{
  "hop_length": 160,
  "input": "log_mel",
  "encoder_parallel_block": false,
  "encoder_layers": 16,
  "orthogonalizer": "newton_schulz_5"
}
Rows from block 7 of the encoder of a small masked spectrogram model, named by matrix and row number. Rows with one number belong to one neuron. Each number is 128 + 24 x the weight over its row's rms, rounded and kept within 0 to 255. All counts start at 0. Numbers have three digits each.
Before each neuron's rows are labels from the 100 clips, of 14848, where the neuron reaches its highest value: "responds to" is what is common among them. Only what is clearly more common there than usual is listed. The data: synthetic speech, music and everyday sounds put through simulated rooms and audio effects. In brackets: how many of the 100.
# fc1: MLP up (encoder.blocks.7.mlp.fc1.weight, 640x160), inputs 0-159
# fc2: MLP down (encoder.blocks.7.mlp.fc2.weight, 160x640, transposed), outputs 0-159

responds to: reversed (41)
fc1.350:154103112109142109163109115146101167116117115113144192080138130130103193128167179094142132077129128139124145136130126094127104136070137151150090141131110098131092095085062125111159084139131118134076163133147120162126103157148151144149141116148129157125106091114111139136145140105109123127145124123133136143157133142101119127122132079120113145140162117139108130126116130152165167163117129129140128125138138143132136107131146114075140079131150156143151141142115150072132107161131083
fc2.350:136111154140109157125108159127120093144142169164132127140126123136140171162133122182084133181124121162159122089142096099134126144136112105078132138133128149130114127129167136107174158144161118167135120106160173122084142135119108109126112105054074131111191113105127077121120089078120091125145104122090108113148130121110137130096125179139115149148119148144129173110152107129112109132153108121128144129156167124124119137122112149104139115112085132135110130144165108120103127107152106

responds to: band (70); dry (50)
fc1.249:105152131143141118140092156159117113160117177158116136123136162121103092100172160142120131136134126130143097119118108159125112140143100096145146110151095090146133147121121152156122101115140083118100123082083064108140088148136131131124103123154141142090171183103103135131094112086126143127139130153153155127095166153064110148121082106166130135092126127148120155154142135134151168132067147102109125117123119129131141128147150122145091112117121108140134151098100125126097173145130169
fc2.249:116119149137114108098141129123111107115171145128110099123120143151165134115129088132115139150140135138093126104103140117109160127180127150115107171109127052127168146143152113111105138112119104157125090116089081116146101160136130147170091177090150116132156125123089108100118136169179158109125153114155157149098124141121116136116106135116175148177164092114123162127113100130141137152083151153098158168123155129133109153141134109110135149117133143101097116140079088103128114119148093

responds to: distance: near (66); dropouts (43)
fc1.637:143140117136111141183118130131136142144165139168128068092137073141098122145102089132143145099167128146107132110133142146141151098093101149111146108103157191117104126128083119118166127086111105157153125184147114119122172134135140155126148143119157134112110129161113134137145126157162140065124114161129169174098126137157113141141115121102088149128109158132154114152100107124113152093116159141142131095111155143088154105127105157108137092119113143111169149148122127096128112147166125
fc2.637:113142092131145097130131170133108100127097117123177147132131106146172145134124175159112124113137095101102100096139139091124136133163148103132151151128172073136113108142154130163131110169112138122150127049087132119150164122122141133091158084124129097113167133122114143103100200120119131167091097122155124146122107116161139123102099150146123128128104091127137146173109149085142117164090112095150123108150117137129149140121117132105088117118137146146177133153135136118104127100144135

responds to: drums (76); telephone band (75)
fc1.342:144149123096148093136127136111141162130162104111100067119117140103127104153112123135108137132170127132148105101145141106110132132137148151126096095145098167191172101125128158116126145150150120129134091113107172119164133063139110091126141144142099112134109125132155133144135069103109139142132155112145089100151147155099151109106153102123118115167129126147167120144150110110112165112158160112107143131110154127094093120132161147153123145089145140135172123162119074150116082085092127
fc2.342:117059142105163094145141162117122164132161146122113124111143130151107167107142086136141121109133164157125151074159145154158137152138108110122163113125115161146115133090083124117152101120103138163106114133169118122159071118127148097165152138093116152124168167131144093102093115151098131130092139119105104106130120117149179108099122155112119108130107124110121142108143163166158107125151159131135108145146168134093098101127122094110105172158118071118156120135105127126151134147122116

responds to: everyday sound (67); dry (43)
fc1.336:130143094154137117156154187087101089156130104114158162138155126131148124116113152124114136121154102130106127173132148115136137123104162111158167117106181126152130112129181132122129119139110099123118151120134110142151129125136123142125097115156134163129124081105135065115121161082111181106142102121162085136114099128156144107142164124153138165090144135110109091085133162108136098134085087106136104134164132111133109118128118123127158132154145149117118171176125132128107097136194148
fc2.336:123116098123128126124106201143125137112128141113128142116127114117144183096124138151058126121137135154106156145170142137155150174116136104064153182105139142128165105115162106123145138113049124088134116099155129154142115153138124112130097120088127147146144119130126145129150147112086144149131107113127162096187144087149126126128102141118132142123104140152137123127174146094117159113104086125138098130141177097118116139116149136072157126144086120127121111099159134114150124111134142

responds to: distance: near (72)
fc1.203:116101147137132142117125156113141101118144065160169149111129097130107129080133133143109148129098143117108142108158131120150129134157099106125169143151126122097140109114141120156137129175124127121134182121162152131139149092158133123165103116153153137137137098111143119139181113133141193101128159184122133157161108161094146097138128146095123175100095130104130114128138180148151138155152143154110103147105172147123164145119156103078149132159074147152143115114126129142157117141092158
fc2.203:164157110105171133167154112134122125147126142140133125128126153111123145141125122144117089075114138136141158132112124150098152125128151115097106114125091120120123138173148137067127119135109106155136145109124142132106123121074136158189164130098132136129112129120076118169121151099161099148084118125112139137080164109131126132155152140118121113140153130113100101121095128076097164149118113119119131144193152097131123116187131183148100135075113125123121160146143180141130141090107161

responds to: drums (81); wah (33)
fc1.444:135117165119155133170123160122129145150178118119121136146135125188125112103129157116141164133171132114116102124109123184102090122146148118116102093133138125150098133127118121133182156078159115131126130133126113155102108145107123117108108123146127134128164169176135121199073164162164132139111131125117107142137118120157140110144162108184134096117147145166124101114118088106145101104104103146113129108125087122105130157169105141156147164141112116100124130123127116110061112088104118
fc2.444:098118118152160199133078150118139106163141122144144141114108152108146110128122127143126125156114120160146161145119136128095157098142155137118146128142135151099106136145183125136132090142098121167123129077119108118162152092116144148149101125122109137125090106108083097147143114128173114140115147156087089113120130076126139120103100143102144168081115094084154164101154122115101126133165130102132155121126140110152138111183133176144143103109116123175096115116163171112145155115118132

responds to: dropouts (92)
fc1.183:100126139115150172102106122090139155122109067116103090176116123144157139058119101131137108144077131064129114151123136154117130156134130117121108119141177131128091105137101144134121077117141136132141145103155154142132115073114123141118139097148120140134101088111148139079120129146099114102100141097136126143117158112154144127141147134110090147136134173152140136122114150129156107161104178168155099136171133127139124151172141144181137133119098153121118144109131136164092158090140129
fc2.183:141169123140120106148147144148145121172083138157154124062117148138135123164124138095161098152196095149153123096117149100117116092133104118138146092127120129099141111112153105182125144120140149188138132169113104140133138109128112161118147166131143115126140110096081114150117103108150142163130104108136097143123107151125094128135104140147145152150111073113121139185141123120105114127142076079129151139097117104163137141082127110114141120150113116111130115146119118116151109164134068

responds to: speech (85); bit reduction (49)
fc1.456:099110168099142104139166146167141141124100130117162108079137145137133089091126081143091187128158142111146127093114157147107148122124077119089099113142096138155136141149111096093143096089165156121120134152135119147115094093141138123104115148111127120142114099183139136197112146110114131145112126134155126145165114091114134123129139145157115103109131139146128112141124091130085138156117122145139129062121134087098085105158159110148118135145136145085154124148112099149110098102117117
fc2.456:123130129108131163151156101121142133153151114101134138113096121148150157110108147129119093125124106149147099118114108093177139116141159103151146149113126124097142132152157120093115129118085164128103168109132165102138138148077092138102073140171127073091114160120070126097113098148157119112140140126107137122086110151122154145097163126100135164096142127121149117097125103118124141134178105124146123086143148151148120149178154157151198129099132134175130123105137180119139130126138127

responds to: reversed (33)
fc1.538:144153134103119120128109113090098114148094137134086142124177103154139112144161120177102144095155106117102036109123130159147127105143134121150137120120116100164133159137116151135112068140131163124087117070134125137170113134133129143091133103163097106111141155148158148088106139110136162092145161160153108146119113107135143118122137107134154140119127108141094130174128148164150089123126108100161118123158104103140171151136126109122153187132132159100115128114119154143136107111132160
fc2.538:123115120110130141072098093112135127144139125139145106099104124144107133122152130149113123142131149110143085133135090151108095141132111150156091173104125108154145097121132093105140154130114119166175125174073141156124093166110102116129113134142120106182126141100143132127147140177111124155112152092161168168129106115123168152121134187112162104138154130150113105098157123156147110138143165144139156134099152161129085165127095136112103105143112113101110150144124111134123134085121059

responds to: dropouts (92); number of effects: 3 or more (39)
fc1.63:141130142124095165129100137139119136144120148181114105126169177109100127118140100141135071123100074128171125109098102163140115124103116148153133132129104137142133131137099112129124038190082166124069112153120135149125115099111101158107125132093136108111137154119102147116156101077144116131144124142118107100111085120103099143141090155113172191109106119110132114135153113120129175141125123133153135158125124136152185141110104112125151149126110121126123119115143126149140123126102133
fc2.63:149152139144113128141117086134167112120109094102147132143163159112173134112144117112137144127129140126094163101148115108177125148143131108149131120106099127098142158062133121107107147124129158118118160132150085140148113119076142093130138130133112113110102116076104098100125119111137087083112139119114104120147133131096143171163143163135118132137156142201121126140144135110114148143100171172165120132161139139154083126144135112153097123147123155143109117131137139137191058169137121

responds to: dropouts (63); everyday sound (62); reverberation time: dry (52)
fc1.354:143123084114130127124160099129097113119147141139081121128131164106101076148130114104165150137133104156114159148140101134066133114115134097111000120152162118133151117114160168095127081099091134150161130153145135136121106156130136086138120128113131129151116153111107127136119128093126110087135137123159142111151141159122158119135135135128101119119099110122089115107122112123136097140103116118118152144091150098137126128109152134171124138175118133166105132117116102155185117135116139
fc2.354:147083083096150167113133121111133124109152116130131122140149106128102076139102113115129104115133141152102149138131125098050123156108134124125075166175165095118137137137110130118159093117108129120153144134158126113115103173122133081081116163105128130143175127121094108123074106155143142091179129127161128140175122102145134115120131126146136140115128114111115135140112150093165094127133128136160164117117127157155124122130127167154151158126108125141137157150085073117184113146148143

responds to: everyday sound (72); dry (45)
fc1.346:105135159179126165136116135129143125112120121124113139155107128152085149147087127145141124151065114146104167083104099121143175128163091120134114122102150142158128122070138142141106074120122161147151093106125184163139111128149107096125099154127134112145140104084151112125106048113127115156098175132128114120077117134126162091121124119134149103137121166135137165123136133122136122161146134148161127115117096098124146178132127124168144154137136105087137139124130135116121164118113099
fc2.346:125182168120158140124120108156141166128094135104097119135168111096128087177159106148113110100113124164123154124086119116140122132104153082140080122132101105155141121154116113109145162109084179168138143082076131165129142125134117110152131077098120107120115125114147098136112135133129120144129159132064105158107108189147122139121084120157097128133133138118133129115134124131134121132106140113147170155134093136122147128117140177149152144098136133173093144127133114113097130134134186

responds to: band (55); dry (50)
fc1.241:139131186135149172167137119109148114144101134141125129106115115102109125156158154088121087142143119087109104129150086138136090165162166125103135135113161122128141127098126124119138104090125125148143151087167177113113142125149177147151151120125125114177124173107136146145156114093092127143117130113113120134115111106122107190115125127124171138116130111107140150153118074148132134138131155104135136141080137118160114137085111110154171138131065107131109097179168098094138109117139144
fc2.241:148103133148101134121178153136129134129086169140140125099093105122119107129162109096141136117140115132122128140141084167107118130155153117139128102095143140125156159109135123123104102081122142162160109121147144122142176113124174106137155107166118108179111163106142171148125126104112089148109152134145125123156110088122067161110128117097172121151111114127127111144083088133123160148096159137117126165084132164133117125121112111182143103153073151111126087155131098117175134139105141

responds to: everyday sound (62); wah (34)
fc1.11:140139120144110132140132083096100119100115133100151177146127128129189153124113124132084111083094177122111138124162166102155103102137069156116116117167154104158121117130118188107128094132127143112140145141154111127164123130127147147150113149146113165129132133105116184118153112117110143115142095158142177106115153123125131134163143081099123096167149118138081143064138147096112132169139127150108144138137106103088162129133100106128142138144137084125142146126112147099094121134159125
fc2.11:143152133111116161118086131150171098154137165162113132121136136074083146081129138158176149146103116175141117118130136130131135147128135114103145145115124118090117118123182109100107124083116093164113111118098147106132148155168144095144096094107146112152117134118163065122102135141101108147128156102131102125150132089124125115126131083117149179141115138125158089150131123153139103077105094147142139158158157109179143139142135129154087114096101167132115155094150141149125127140115134

responds to: drums (76); number of effects: 0 (56); dry (54)
fc1.141:109173154134135132148177167144140109131117140118105082158099081104097124122144190167106117169170119134132123089124150161092135121136124099161121113153129097140117145132144132121116095168129107104094108116139119130124142101109149098162154151113114114148119129177139134162109114120124064156091120137171143088127103068111121129139104137169125104112116119144185124138144134133134128162145149109130130093069111094111110126107140092130150114118135112134134129138129177148170114120111151
fc2.141:127130129080101085100092131104149135143124120115152148121168151177171094160131063164127171130127087134127128135119084151144135070177139094078086140097146140127115098097129133135123125089171128180122117127152117145112141115138130165129146123122134141130112111156130145101138103107138141153129131134123142104089144162135170155129141101107095158177166127119135165112098105141113139129138114104151094138154151126138099142109128134157174151133092153142121123127125099087093147137141123

responds to: everyday sound (81)
fc1.481:142125177153162144132110102087143126133141094133147140117131141132119109115121121139109094134163126116121119142154122090122137116129120128113178144125139103122125122108150096132147137116118122086131140158123158132122138130119105168140171151149175164103095145143124090146167150103128148124101128144121136124119168147122161135044122145102145149143060102118149128135141216140146132189113142111115112156086155137111130104155152115129183159106180088142127118133144138117116105102105134
fc2.481:103152120111123096153149111152134140096080131116109120133139129118130116162143135156148137101110099146137130135085116172124096128134147108142133161092106143146114129187102149119124154088153146168116150110179102134112105147163169124154110097103094103129135114164098112137093146121112142132142098116134125172114131127146145164158147135121102134129169131151118119135124078091124188104109115149165113098136143135127094120127085167149099078109109184130106107118165096152123116086109162

responds to: distance: near (70); reversed (40)
fc1.278:076115100134136119080107141133112151126107094094114150114138124116111122114107124136148086087096132161160138098143147104155103139128159102125110134084112132157123157090137140166122101133109148139175126158142102180108143114143112158122102129162116144135107135099108144092163113143119100148122154149130146117116181102120146136151144120103114130156112108169170123102185127094152144207108121134124123100129100136148139123180097127140129177139103139131116119119175131152107086125137088
fc2.278:123132108154145080117145120105195131141152163133124107125129144104119081156132139137138138157139113111166112118125121153085106142151105135134148151138119149124100115144110124155152194116147132128110089167166151083107103153159131106158158146142171150107153149151128111139118108120141128113127142126132139120110110166121143149094090110112144145054136068093098138173102142107100171124148092134104134095184138102144125155087118119146126126124152143095129114119118141150083132119114103

responds to: dry (51); everyday sound (51)
fc1.27:128163156140127110112127142148108137192119160094104155112115128159140107115141093129114124180144095152118159151115105139114099154134105144168116093094138103151137134097146127118136169095135140099095136129146125153126094118134168108110080108150109125151102130151155094123124164104110142162155100115131116169143129109170148181120088100132096128175120103103103119141108118107160130103102143143127150128163152134163116084155128126163149130167164153163093122121127127120142080100165149
fc2.27:142120125150104150145135128087158116147145149154129109099121140110127141102094121165085108140145159080132131128157119125125143097072139123108133122181138152102107138123158126080132097121121140145111129189102108163140142121122151142127131191151108120085117169157102158144130118116180109109137133136081103154137098094107127148131132116109135159089131085143135138152140103087108168119137103137167118149139131105125145118134120138079150091143069135176109111096142152137140084114147121

responds to: band (69); number of effects: 0 (52); dry (49)
fc1.466:146169113126122144119114101096101142117139158128177122096136122161133124087126125160159160120163138114122127108148129164149131124111142147142114124137099144113198103108202126119131103151156100153097154149165097156105190134139130134135135174113114139135131100135126105134148098153098160118136111117139116099134121127112123137138128127167085137145123106142127145150143098127101111149143158146119157125101100151091134071114116116110115169150101111149181159151117129067170104171142109
fc2.466:151131119120120104134102154149123104138102126118126092112126143119111101111109135138113169103109113132145113131137155126148137177111101117106135116113189113112148089141165120136101119120134133105130195169090145136108078119162126129131138125119094125139121070154109114105149136079133127131147105140149157170058153132154153125135164125131144071121137150118108118122111146134142124197126147130130085092127140080159162129102156165159149120154100114134127136124165141127083155106138168

responds to: everyday sound (52); dropouts (36)
fc1.186:099137130174155132138145092168137122062151068115107115094102179135104151096109114115161158129104128133157119120148139132125119124119152097089111133130128149105098134127134134105128121142123118133068142144148108100121145105135133166119139145142151089101121135120093102112132151108142127095085132136111124102194130158098172127128107115142136169118113087115160156093098105159140103103119117128141095120161115140146138149149122110150126142168164085163100125167135118137121113143143057
fc2.186:135102170151121125118127148128146119131154129155145122080158100096147150151133136125104136174099129150115205126131096162118118125104101109087117147116137118119146124124141160140096130136159161128130099138100140127117081137146179143107187092129113090155193131122127114120130141128174132143105119104138117082137134084118118110112080134091149118126090161094116159125133125139189094108139114105123144148130116118113129131125143122106146155067112111150163142125116126173129142114080140

responds to: drums (81); reversed (45)
fc1.218:116167117154085148102142126116101136159111130101114106110127094131118151141115114096120087133143123104148132112135130142110184101165156088117151118098145104159133135134105101141145110110134105174097138122154101151127086144116131170138173163147120107152132148122170138121069121105147167154141124092119117115109146113141111106132108084106131177156193077097091106125105125104127142121145146106162110133139089097127112129145129175130133117116115182137176119137135157103114119169133119
fc2.218:148112154112145121098156126128142118130103155127097102102122110119133155087115111133119157136129101155134121164152180093093140115128183139135102107156149159101156131110109114124122132128112143120075102140128160123143148161116121148115128125141126102106113121128115201140158150109141125101152106183127092163104112150101113120137138146144127156123116154143074102148175121154142103138115135110167138159110189159141120044120099141142106113112129136104130100071149130093117145107133141

responds to: speech (98); number of effects: 0 (50)
fc1.332:135129146123118093121092074162134133155145097154134089094113144131129109115155101112068098122123127076160113123100152137132135140180104175122099143107132121146076132174138145155158129095150139137157162131137138123151130123113102102094141106094152135112169081154116118150091131121115147112145135164142116088140131122134120135162091084089130099119139138146123156150080107151081148166120140149086152113114133091148151128122136128156121121119132096145145120156091136160128115154111084
fc2.332:141137128151105142150134110121121119124124114132131104123144110140133127106147138084079142093132143123125128179122141139155134140190135166164116099097109124167142101097163091128183124143116125100124148098120133123151131124085114135108120119143143145137132069153114157130115096119147138075117160130122127122144128079085120095133104103147114082147120175154102124137102127148103118159114158188107105112135160159142146106148178096102141114157128087152128105139130134148198143144098100

responds to: speech (73); dry (55)
fc1.606:092122140102104110092147108135146122142149174124096145133105090151169103139152140073154138081128145144087149077130175135123161087140119140125114110127113161125147126165106155146135090144147130117110130117135188077100168151095127158160082163139125105126181148131153133099138115124166091088130138142157099143115105114149100080155106118099113161134160128156127151119125076133131121122116127130141112124127126134115153118118104115116151155131159142090114084108124155113154139155137116
fc2.606:080135129105125126143094137110111111145119145102118108117118117117162097154155123140160135139173109130158145105139144164133114125122139137124113186108144158167110085120130119120153153136125111151142171161129147153050111129107119155136105116151147133174121156131083119129176148100127133103137093141140113122167086118106121119159117126154077110136183128111173106099120114110125129168148102155102145138147119149152137106117090118100131115133084109142095143077113107172137148074147131

responds to: dropouts (99); number of effects: 3 or more (33)
fc1.26:141133135134128120156130178140142142110142066143116082108153155100108146080099116112138114124102066114161121129130109120163136121097143099099118130114140136124147116113154088129180112099139119128120117158114130172146170134154102151160157149105121107150175163166139108092147146105147097131101129102167129086113106133107120104137114164085138141112167146088109096149135076142112133135118102129192148131119170142123154069090132130122126114133132136146098109125113093138119125120138129
fc2.26:175117145089100107118129114113169131087156116132133078123124166110126123143171137101121101132102135128160146169176110121141115096106126129143149160125129104137146162118107105082109123102109166144123157158111102139133117136137116112139119141107128099148124132096115098124162121108115102121157140119099116115126119148123147145108143109074207112142146149160113100091164082190146133145118125113168142175109149090158131082151116132103119119129096135127106133152137121198114117114149140

responds to: everyday sound (64)
fc1.407:115146159147118131139138116107134120115132176088156145131137089162157070101139133108135126120167143097118149130130153149108161101127093123165135188117118116140151111128123127091146155128155106117134113112156144099156146142145086107090113162145119078132120107143172120074064141129111120152122151080171124139142101124107091119169121142094131151123136136093095120159148134110136165172107122150116146103150139136125144154123124105098119107135076117149121151114165126134133127192157134
fc2.407:132141169118069104147160089165151124115119148151108104116143137114103137093123096171193150114114118166142125142121119118111104082136139129135115113110152147148143156122137104147136131128129121129083120122144122139121105151095130137110135123102116109146119166129132168159148154118145155144146103173105126094083104139123122084154152160106109080121137173158090091140118112140141116144131147184161110204159133118119130081123088136130109074135092128138128128102140130099126162124112116

responds to: distance: near (65); tremolo (59); band (50); reversed (47)
fc1.285:107063097110145139131113149136081117124147101108122167112170100148058131124139149099153151106141134143151149078112126122132123126068133102104107159122104137104178129093120104116136140104133161130158136152115088152128177139119135129126137144153165154105130197169131102142158121121100122143108100122133147139178133141144100145118157098129168151098119101153130115091149125138131144128124124109139137101076117147099142143114090109146128157095124100137102147117114116115136098118076127
fc2.285:095125068109088129107154104097181113099106124112115127142140065143096136108104087119094138136122142126135141174109136125098150107157142159131132109108119156112108109156116112115126159164131159153126100149139178123114122142099142144109127168101157125124138144089118110154126128140127153138126120104124114167088145170143108148142111147168142105100147115119163149141143106107119156154114116141072154127201084133129099171155148144159133102139099134089117156115123102095158136156127121

responds to: drums (96); number of effects: 0 (51)
fc1.292:137134119148158099163166091109146170147145137145144115159131159158122157137108160116146115136134143161153131115119089157155142082125115103143133104180131126107138121127107163147134131103147107151115124151154104124103128169105176129143127165104188129135139133132145144138116140146137145136173120096116149093092171102177137129113150119151167134133119140136126132119119095130158144150117113138106107134115069111130152155100088149104161113153123131159113107105094124122094072056172135
fc2.292:167077093090121165133207152124112143150141111114110137178146173124109109145103122140124129142129123132134135135126122123161126158151147105111150128121122073119204153122139111117074137122127171116162100129143159166129168143074138156132121161109136148144119155149131135120111115123134125117119142107106123124085178098153128092139099111096139151156103130104179141076121112109115153130115082131095141145112125119135143141108152136137125096107145111108168090118136128129104097102122113

responds to: band (55)
fc1.337:126091177155127120140130115097182148099128159144119125100145092145160097119117124125116129155121144134122169108128135129097099132115119113114159095075118100124178108117113063151140090156126147120211119126109182123153127142156097117159109118139151143126124125129147148164167088097127082127108139133108143096101087138183157133113123099153125123146131099155122112112130141106145137144137132138109138115126117139099133110122134122107116102131097127174128173111141149112160078119151084
fc2.337:153169140127164112100089120139080141143124097109161139123111162116117155138123125133161111104158080070132114112104084135135108109152106149105116183150155119132098105174143135100121140115190098138119121122114125124115189135154141112116126115119120171127151154119136135086129186114113183140110109173143124103144115123155148108169166155143138119085137129162104113139138132140111118133158092125157130131121118117126119136087120121143139167171093131098133144116087125158096125093141130

responds to: dropouts (77); dry (42); number of effects: 3 or more (32)
fc1.624:101145144128107107113093071151143127140139112156163110101116152115119119134109139155131116163162120125151084122141151160127072093139170135124136096152127145125164165141107159131119123135181170124156110122131105165157153158110132163077112117140113133136116110127119152138090134160129112122136137160125146128149114109079152133108120094140145110156155109140181170156141148151105136111146133128135143088121107176134167153140111158119123133139175132142170147141173085105174137173102124
fc2.624:145104140112130141163191133123108152114148102131085176140094114143114167105167137114126143135149179115163112137159146159128143121145097126151105144129138077116147131125097106136094110130054139151109122165135103113139118127125105103149111111127107132145141182151121118131170131159117123127111117160135172089129144147146129105159133177096087119106118156146141092103143113137157123142113126115126117182110137111098141093164099089080154127114101138151116109136134126182107109094146113

responds to: dropouts (40)
fc1.364:080164114156112136149105118133102144159120083182127140175105110163149140132131104109185116108174117124118126148127148182150152108105088112140146111109106161117147127168103115087149112125142108140113170125139090142112166113129131121133143143132181105121145121185115084151116137146111137065109150160108159140099109148153094128132121119150111163127128124135132142173140110099103153155134124097124133103120105156122108082121132151155157128129094134143106135151094098134135147122159081
fc2.364:145102099130149080142102123131155137129136124105153132110135103105101126138156140152112144119094160122133120163135120100104111165108132158131109144137128085121122139152140143186128121177079103107154112096073110174123110123148098137133165107124094091107124118149112171126141176125131164118121072133132166141146126083116109165079099139110127118096111094118175110155164142146116138112168139146166116114141104129171097116132131179112124128120137100100109130134114150151154128169153098

responds to: reversed (76); drums (61); dry (53)
fc1.44:166123094139138129132131104138105130128107165127134160098149120133108105100100123138154119117126091110116100177190102106086123119124121163102115166135111124156114116107131120145086115158113170113127091162131149087115087101137102164151090115116154123108089155120145125127082153135108138144154122156136161109133101152121161126152112117153145155120157130126116085102108110108123188075118101106174141129137137135133139135092129158109098158120142089133133092157142151098092103147126073
fc2.44:179111115112114142146103136136160109147079175126098152097151128080137130139114074126071140109145120153118140106134130106147148128071113112115157140130080155087133118125135185113093156124127149146163150176138107163127064102119119141144149165163085145123133146107137129143110100124148150127160164092182159110152113148139126123110098121125108119127116050119132135131129119139124167126171108128145097132146145143146132134094133150110110104128144135130117118131140127120143115134107085

responds to: distance: near (70); drums (50); number of effects: 0 (50)
fc1.57:137112129138107115131124187110085103073098101141120161139088187148134146148150124106171171134106174136109127148116133113161110154119139081112113121153129100145121122107144137170135135112133120127098134162121148154107110117168171130087141138138175144117109132160122103094142092084111149140139115112084137106155144158149137085167112116087124129139128157143152137110143154144192150135157159082134130140115167095104126147142120124184152121142132105117145121106140098118137131143127104
fc2.57:162117121142094138137138108110102131133104130135184165080110105123132167098114133116123127099098115184152114131089119076161142065141148132132132109136096125105150111122116104122157088143158107125129143142098161134144102124103128140153135131127110098120140117126117144120164105155108090118132168147134162118123132122101079118133179092134120131145146158111156110147143136122101160110148121171103096126121114163146105154149176173151178125142094104163110126095181125095155138146097115

responds to: speech (92); long reverberation (78); reverberation time: 1.2 to 2.4 s (42)
fc1.199:168121142106127144095162140105088119118162120152124150105099138120134158111137148145110149124130107129127140120090174102106128095123142094119132165115121097109127049105088132134111114092165133091110156133151159093148118143150143121169185097107135102159157131153130120150162104136113096102109110107144111107111111103113108109140156100128129104139164147133153148108076132153170116131144124135115082096094166104116153166126163130137157122098099107108144103147133152120095080119100141
fc2.199:144120083142127163180127134115169127106152141163079152181097130135163092135168127139116113113137150113150127116149121100165127150125122101100157096129143124082125110120178085133142166124097133139130211124126104134166119101103092075121123105111081125090092133111119092126114125134141116124173137128081135105137108152101135129143146130148100151116147128127102111116174113123133130087159115126153134125157138153165125121138142148163088126089124088127148148143107143147157137132146140

responds to: dry (56); bit reduction (50)
fc1.293:127112144109166154147156084088126142092178133135123143139117124129142132141131134111082145140131152147100164134123141168126114130132148170126149121097143144168135140098153166133161143100127163121138161088138121174144142106135084141118140144148130114121109146145109101145151124114121123130144134106182134121117127090119103146169128127192120077099126156134113101179173125068105139166176156121105109115108128086128128163145089094160138113118142102143155168129132141149153114096151148
fc2.293:158081113078101159113117152140110110140116158075157127092101169111138137122081112126141122115161105104130102146122127149129129143114160146111120124152121157135140103113120139117130085129121141172130082145080145148138146110103145110160120134111066151113162167119147121120085113106127105199128133120142102082124110120161177097101118120086104133148121140138128103132125107172113143089138134126144155180134156172145146131137148149147132148154120146121110095111141121075101148150110126

responds to: band (66)
fc1.327:092147102146138117105161185148119121143083110135133163116137112140138094126120123073182126104114129120135160140087159128132102080143137127142112123114194150129102119117083161120140107089137133111144125133114153113108165123114150112098090157159140128139159101103119126107124103142145131153147097162152108188112174078137076150151141146084133115096139114148092092154121120105113140149115136116135091124124126166098154129114123114140123127126086109106106172095111135165131156110131127
fc2.327:098095098117109101144169095117141114138114117088131119117153077100136159141128161130138143095131170108157131125156172133144154157131149140110151156143103089157111089139141133142152111183115136127087129124114115158136131127112092140146197144143103143135100126089126112128159161109125126156146153124140102060127129074147163093127085103127093086156120125087144133136159144132126114121136159160128134131161155137102130088084155116134102110104130156154166131146119126131160095126145124

responds to: everyday sound (56); wah (41)
fc1.8:123095117110105106159101157152114115098135136114131131115145143098124141108129134148140180148112109150102134055115091108168097130127135107072114138133144128079116133176088130158108142145151132192091120151121115128124092143152156127140096137112112134167102144121159127113153154131110105134121076147167133137178078125114123139122133141071110150147164132132130120099175149122179118158123117120128105128123158105128129116137079161154124147090143129157175129126117124120099148099115122
fc2.8:120117165163124125153117093110150160131128167126092076108146114136170098150167113156111125117116142142123125172124120137105114139131154148142159155113175139189121144114165107141173110108106186121139157124146135123160086141092111146110100092133127158141173143132077110131132113116176155124111097103138113161089128094109100098082091158116138092085099128126101161120114142124145113109132101128147148142157139147112104101163127129129109105129167125087117113132110157135126156123157120

responds to: reversed (72); band (58)
fc1.379:138115056130125107134110142116129193066106141121142179090133153117129125116127111153135123166112122095126094098164167149115146114112123135112133108131156146103133127142129104116116103110119121161149116103122116126112149114156156180151144132130141157138155120123129121122118141074129071145116159144127121114135116128108126099169084123189129148111152114116114110146112103145090118137158112133187101122153141163161171129107116110120118114149122094172163106141148117077133125179093114
fc2.379:069135130148140097128129143135125094146102146134104073102146132118141113168083114111136104144138115149086193127129122121126148135139106166131074109130119163142124100127168157164137158162135094133134123170126109143141118132090090125105120164100113102146101100137100118141148162119163161147168120131090138106116124126131117165124143117100136100120150112114131161082140118109150144178174148137148125150155147114092096157113148126139140115099133062145110115091125143114094116135172129